Weights of a small audio frame classifier.
Data: trained on short made-up English sentences, spoken by a formant synthesiser in many voices, 26041 training examples, 115.0 epochs.
Rows from block 2 of a small audio frame classifier, named by matrix and row number. Rows with one number belong to one neuron. Each number is 200 + 30 x the weight over its row's rms, rounded and kept within 0 to 999. All counts start at 0.
After each neuron's rows are labels from the 100 clips, of 14848, where the neuron reaches its highest value: "lies over" is the class under the peak. Only what is clearly more common there than usual is listed. The data: short made-up English sentences, spoken by a formant synthesiser in many voices.
# fc1: MLP up (model.blocks.2.mlp.fc1.weight, 1280x320), inputs 214-319
# fc2: MLP down (model.blocks.2.mlp.fc2.weight, 320x1280, transposed), outputs 214-319

fc1.40,207,220,165,190,186,211,233,277,232,214,181,262,192,174,226,212,194,177,187,264,226,195,192,196,199,219,153,181,209,182,225,207,197,212,220,244,270,245,254,234,177,247,133,187,175,234,189,193,192,227,240,147,217,150,241,249,200,214,178,181,240,203,215,207,204,188,218,293,177,221,247,177,280,189,219,146,146,162,178,221,258,214,227,215,207,218,155,226,175,158,200,220,193,151,218,197,237,201,189,193,213,190,188,224,209,186
fc2.40,230,145,159,174,227,204,176,212,212,160,195,244,182,263,231,171,171,196,218,161,221,220,178,217,161,222,227,152,219,209,202,165,244,225,171,198,175,170,206,227,174,160,223,168,205,203,176,202,185,172,194,225,147,217,176,228,215,146,160,223,226,152,183,207,261,178,156,203,217,197,213,212,207,176,135,181,147,177,224,202,216,215,196,218,189,232,225,209,195,222,206,187,194,209,202,247,238,215,185,305,219,150,166,247,218,223
lies over: /aɪ/

fc1.146,180,203,185,168,207,180,249,210,171,223,130,206,181,228,186,193,222,220,208,213,241,207,153,151,250,197,152,303,188,198,191,189,213,234,194,194,192,194,154,216,241,191,192,188,300,213,165,213,171,182,168,181,207,232,184,224,207,209,157,203,147,206,170,190,200,210,207,206,231,166,215,210,204,269,234,220,196,228,221,211,181,222,160,190,177,228,227,190,220,227,186,178,205,194,220,297,242,220,280,215,201,197,146,157,171,190
fc2.146,220,177,252,168,140,241,193,150,178,250,234,218,193,118,242,196,213,219,188,172,142,183,208,145,166,203,230,274,218,204,204,188,151,255,176,232,196,218,236,150,233,217,226,193,215,192,227,201,118,182,182,204,221,193,229,227,193,161,164,160,186,241,169,196,192,195,231,233,186,214,170,205,196,205,236,208,227,203,195,190,226,189,191,215,188,215,222,190,207,207,250,214,136,195,157,200,191,177,247,187,175,166,217,175,167,195
lies over: /aɪ/

fc1.246,243,214,131,211,183,197,193,223,235,185,158,207,202,234,171,209,231,169,159,216,197,201,152,257,275,249,215,160,179,180,201,172,176,208,212,198,161,235,182,157,174,201,179,230,199,202,172,208,226,209,215,216,152,210,215,176,154,191,184,235,206,157,230,190,228,188,184,210,183,222,182,208,228,174,175,187,188,246,220,160,206,172,237,196,247,185,158,240,188,217,199,161,152,183,178,213,179,207,221,224,199,196,161,256,200,174
fc2.246,166,187,182,197,206,186,206,199,153,233,166,193,184,228,162,165,210,164,196,227,140,195,212,247,193,178,151,185,179,231,185,220,180,193,209,204,228,178,198,194,203,144,241,219,239,225,163,184,171,220,232,221,273,232,209,213,138,198,198,179,202,145,210,209,254,185,158,174,194,178,144,228,154,194,253,203,212,236,217,155,213,207,205,169,253,224,211,186,199,142,215,183,156,183,179,181,213,203,176,208,183,215,137,198,204,191
lies over: /ɝ/

fc1.464,196,164,229,206,150,162,259,192,180,184,171,219,215,238,184,206,166,196,158,163,215,240,231,221,212,237,163,124,233,209,223,181,217,265,214,174,197,231,254,199,257,176,214,200,225,207,167,137,183,191,123,168,250,251,208,181,207,191,181,188,125,199,228,247,183,133,141,216,256,153,142,192,259,213,234,166,218,258,173,238,222,244,220,161,176,223,242,157,165,152,203,210,197,199,234,239,173,229,150,190,202,148,172,221,204,213
fc2.464,174,172,175,170,261,187,243,174,194,181,185,205,207,136,194,205,225,224,156,157,190,182,116,185,245,196,192,174,195,218,204,192,237,182,195,212,202,170,215,164,212,176,191,232,166,217,222,156,195,124,191,257,180,220,272,245,191,167,178,175,224,197,222,168,186,219,227,183,188,195,157,167,217,180,194,241,191,154,210,180,179,218,153,230,208,211,157,210,207,176,265,155,199,176,219,180,237,223,194,197,212,226,229,272,196,212
lies over: /k/

fc1.549,224,213,193,216,187,219,192,148,257,224,191,189,206,221,200,162,187,178,198,257,177,182,228,173,167,234,255,217,191,204,195,219,152,184,196,133,169,163,238,208,235,165,221,188,171,165,200,189,258,209,129,177,184,182,186,234,207,239,146,212,212,243,204,195,175,158,202,219,150,223,196,202,201,206,182,141,175,215,184,200,243,223,209,193,169,239,222,168,194,162,166,215,204,222,189,173,161,241,185,190,152,184,224,175,230,197
fc2.549,174,151,168,230,234,211,211,169,177,208,195,242,211,237,229,228,203,185,202,214,203,196,208,172,191,171,217,174,186,181,187,174,245,192,146,174,194,234,215,167,156,207,172,154,230,270,220,225,220,224,234,193,229,175,136,193,230,191,206,244,205,256,207,148,241,199,211,198,184,222,201,192,215,181,189,201,146,215,250,185,238,294,174,179,193,250,179,136,236,225,175,200,202,190,212,180,200,161,171,206,166,216,197,208,177,215
lies over: /i/

fc1.472,154,246,241,255,235,219,247,160,195,180,220,138,205,186,204,238,215,204,211,194,210,222,242,186,203,182,176,191,248,170,249,141,180,137,189,168,191,260,179,240,225,213,196,218,171,189,228,178,161,182,234,237,233,224,208,182,204,281,190,225,252,184,211,158,187,228,166,114,195,137,184,235,189,175,146,138,239,222,188,202,205,192,148,220,145,117,205,174,203,198,184,196,176,245,197,208,177,152,195,168,181,204,180,252,184,187
fc2.472,260,174,170,230,194,167,159,183,219,211,240,173,226,178,210,214,205,227,160,198,158,238,188,253,243,220,156,161,179,179,225,195,250,221,189,220,190,179,207,176,191,251,213,190,167,222,175,222,178,163,233,175,161,233,223,183,184,227,137,204,230,190,224,187,198,201,206,191,191,190,209,228,166,197,241,196,217,143,168,206,165,220,186,158,228,209,181,195,175,210,222,196,247,276,208,233,210,182,214,209,203,184,180,207,179,236
lies over: /i/

fc1.155,207,189,182,225,170,235,181,176,161,205,195,274,235,228,230,199,180,237,209,202,226,188,197,155,199,168,162,189,221,258,168,190,217,189,202,229,180,206,168,220,151,174,231,256,226,204,210,212,189,190,163,195,149,197,171,265,228,170,130,192,223,219,176,194,194,184,174,164,178,224,223,223,213,242,163,208,266,203,226,241,206,242,219,184,200,192,193,112,176,203,184,221,258,167,183,182,202,159,192,167,189,185,188,203,180,172
fc2.155,186,166,220,178,144,248,271,214,190,221,201,277,194,201,203,190,229,196,215,175,256,196,210,212,180,192,196,203,216,235,187,214,214,225,173,230,160,212,185,175,162,203,163,169,221,237,206,164,198,155,175,210,232,185,157,235,267,240,168,208,185,178,197,236,166,166,210,192,219,194,155,181,160,175,188,174,207,220,205,180,229,201,229,195,216,208,194,194,154,237,193,222,211,245,138,145,233,233,233,211,205,213,235,146,182,169
lies over: /i/

fc1.54,145,178,236,210,213,195,206,224,226,170,205,219,132,200,229,188,208,230,206,195,190,179,232,286,209,163,146,193,168,225,186,212,245,171,259,196,189,229,218,206,200,185,224,188,174,223,193,193,198,208,173,165,219,160,255,141,164,227,169,200,239,221,206,231,152,205,172,208,149,223,172,191,227,257,210,170,168,182,203,164,204,159,261,162,213,232,145,228,209,225,197,180,206,199,210,170,168,170,221,209,207,200,190,266,229,206
fc2.54,166,190,211,199,206,182,177,238,184,205,227,200,187,188,313,220,197,171,190,209,229,206,117,224,179,239,189,152,241,229,210,237,190,225,228,165,232,149,233,244,156,177,159,212,255,174,177,202,174,190,184,152,214,192,211,210,214,231,176,212,210,220,224,204,224,203,168,161,167,228,167,194,201,185,199,222,199,163,184,241,159,211,178,143,217,165,234,213,183,180,186,206,209,181,194,185,193,186,201,206,161,208,228,234,219,239
lies over: /aɪ/

fc1.217,213,219,227,208,211,205,165,188,201,201,200,167,182,154,168,199,236,226,181,212,230,205,214,162,203,155,181,206,201,180,259,178,215,215,207,137,207,171,170,164,195,169,203,230,183,197,185,213,227,213,230,214,195,172,183,207,226,226,245,171,244,225,237,232,210,157,256,231,168,159,171,210,186,164,224,191,181,244,211,198,206,194,204,192,237,194,282,215,165,172,183,240,230,152,175,199,177,236,250,198,246,153,211,234,149,200
fc2.217,108,190,224,151,226,176,199,208,204,229,239,214,212,207,201,196,204,167,230,191,186,232,199,252,231,210,192,205,185,198,212,194,152,184,154,148,217,198,175,169,119,271,170,205,211,217,231,209,150,162,208,211,219,282,229,177,218,181,186,176,222,171,211,169,184,254,184,147,199,212,179,219,196,223,211,185,156,200,209,189,231,218,252,178,202,229,179,239,249,195,195,245,186,166,215,236,235,207,231,201,197,204,173,222,216,199
lies over: /i/

fc1.159,197,243,245,199,219,184,228,163,207,236,226,238,224,138,200,130,171,224,191,204,190,198,161,174,198,187,221,150,229,233,173,177,205,191,198,138,143,174,229,237,213,205,218,199,177,189,228,187,184,226,147,208,194,197,198,229,230,195,190,221,241,212,166,197,169,222,153,181,212,230,251,193,231,188,197,217,190,230,147,185,224,190,182,249,220,197,211,230,231,204,218,185,218,168,194,170,205,245,231,161,168,173,175,242,203,194
fc2.159,163,187,288,203,177,222,191,197,200,192,180,229,190,168,224,173,177,200,252,194,196,278,211,239,285,202,191,207,200,120,259,191,197,178,179,181,287,267,161,195,260,197,153,188,196,249,191,176,207,290,209,220,196,226,223,199,208,202,246,196,199,284,211,205,227,173,177,178,186,216,209,178,197,198,203,212,217,212,195,165,189,226,171,221,185,228,174,150,233,208,159,221,146,217,213,202,218,228,284,183,136,183,231,159,178,160
lies over: /aɪ/

fc1.739,177,239,184,197,198,184,181,162,181,189,230,236,142,173,243,196,234,170,210,206,209,154,188,220,173,239,212,172,224,253,194,186,146,171,193,194,171,251,217,194,186,155,201,189,147,165,168,195,240,152,110,179,196,192,201,174,231,260,202,223,220,220,251,215,208,165,165,192,188,206,217,189,193,209,169,154,172,205,251,221,207,173,138,193,214,182,193,230,235,250,250,214,172,246,224,156,189,191,169,188,142,241,252,233,205,252
fc2.739,178,206,151,220,251,202,184,240,231,208,218,212,165,253,176,164,216,209,181,194,253,177,182,183,222,175,190,208,218,188,149,210,168,228,193,227,209,234,199,140,197,238,172,196,193,199,227,216,218,189,227,211,229,206,198,161,224,165,274,204,178,185,208,230,303,169,220,141,223,235,272,185,249,214,164,213,187,194,241,188,215,185,175,171,180,165,183,185,229,180,191,257,148,197,174,232,223,184,151,222,200,131,199,204,317,206
lies over: /i/; /oʊ/

fc1.675,188,230,248,193,181,217,195,244,227,161,173,214,236,216,286,175,234,237,229,194,226,201,162,199,239,260,212,245,203,269,212,251,173,169,195,206,238,197,186,158,174,155,224,146,178,214,218,178,218,214,213,253,224,134,195,182,184,197,195,193,221,196,183,224,219,176,159,183,238,232,186,170,208,223,215,179,161,201,171,193,261,136,201,217,230,236,175,210,197,196,168,206,224,261,225,192,229,203,191,145,218,206,238,218,171,193
fc2.675,203,190,180,207,207,145,212,204,161,175,194,239,231,171,227,228,206,193,207,207,193,228,183,201,178,184,186,290,203,200,192,187,234,154,214,181,233,236,230,149,174,200,170,198,221,270,181,175,191,213,258,190,278,207,226,148,236,168,217,219,179,160,232,200,227,128,209,200,232,196,214,167,230,169,163,178,191,196,212,226,272,194,187,151,189,143,206,208,217,193,144,191,185,253,211,212,184,202,158,291,171,204,250,240,228,145
lies over: /i/

fc1.101,249,182,176,175,198,159,164,190,227,232,233,226,203,200,195,179,191,166,185,241,195,230,168,163,194,217,174,197,161,236,171,235,211,170,220,211,194,195,228,192,198,263,246,215,189,264,190,193,228,220,246,167,161,190,185,182,201,168,126,203,227,187,200,244,195,201,245,211,215,207,245,234,169,208,215,187,186,206,236,164,165,289,226,199,200,199,205,188,179,158,234,199,187,179,171,207,174,204,180,171,215,195,244,224,232,243
fc2.101,236,196,178,186,157,209,139,163,228,239,235,216,227,223,223,158,172,202,208,180,194,189,177,249,194,179,214,215,151,246,179,185,204,165,209,211,183,223,158,237,157,206,176,172,201,209,233,174,147,150,205,149,207,224,186,234,222,164,197,228,165,194,197,197,213,196,212,208,170,212,194,265,226,205,208,225,190,164,220,190,198,192,290,231,187,194,174,167,241,242,166,172,200,139,226,186,239,158,209,211,271,164,203,199,243,188
lies over: /aɪ/

fc1.697,268,202,192,132,228,221,139,232,183,239,161,195,178,162,273,206,220,211,195,171,218,228,205,158,178,227,181,213,188,228,180,211,215,275,151,218,189,204,206,200,175,204,194,219,158,198,239,196,157,208,248,184,177,181,225,179,258,212,190,241,193,212,189,190,187,196,164,159,209,224,184,185,158,219,180,148,184,221,201,185,211,189,199,173,223,226,205,239,226,191,215,188,246,195,191,187,187,198,201,218,207,136,224,179,152,215
fc2.697,220,229,204,239,149,232,162,136,207,233,189,204,212,191,187,196,185,193,120,227,225,252,166,160,204,250,181,194,190,201,211,183,207,180,244,216,215,224,213,230,194,168,235,157,217,177,173,216,188,230,205,243,207,185,192,178,207,126,235,164,131,191,203,214,192,202,184,169,182,173,208,172,208,177,171,145,199,152,229,227,191,150,168,227,185,143,183,238,158,168,200,203,229,216,171,180,193,223,152,204,201,149,236,171,154,173
lies over: /k/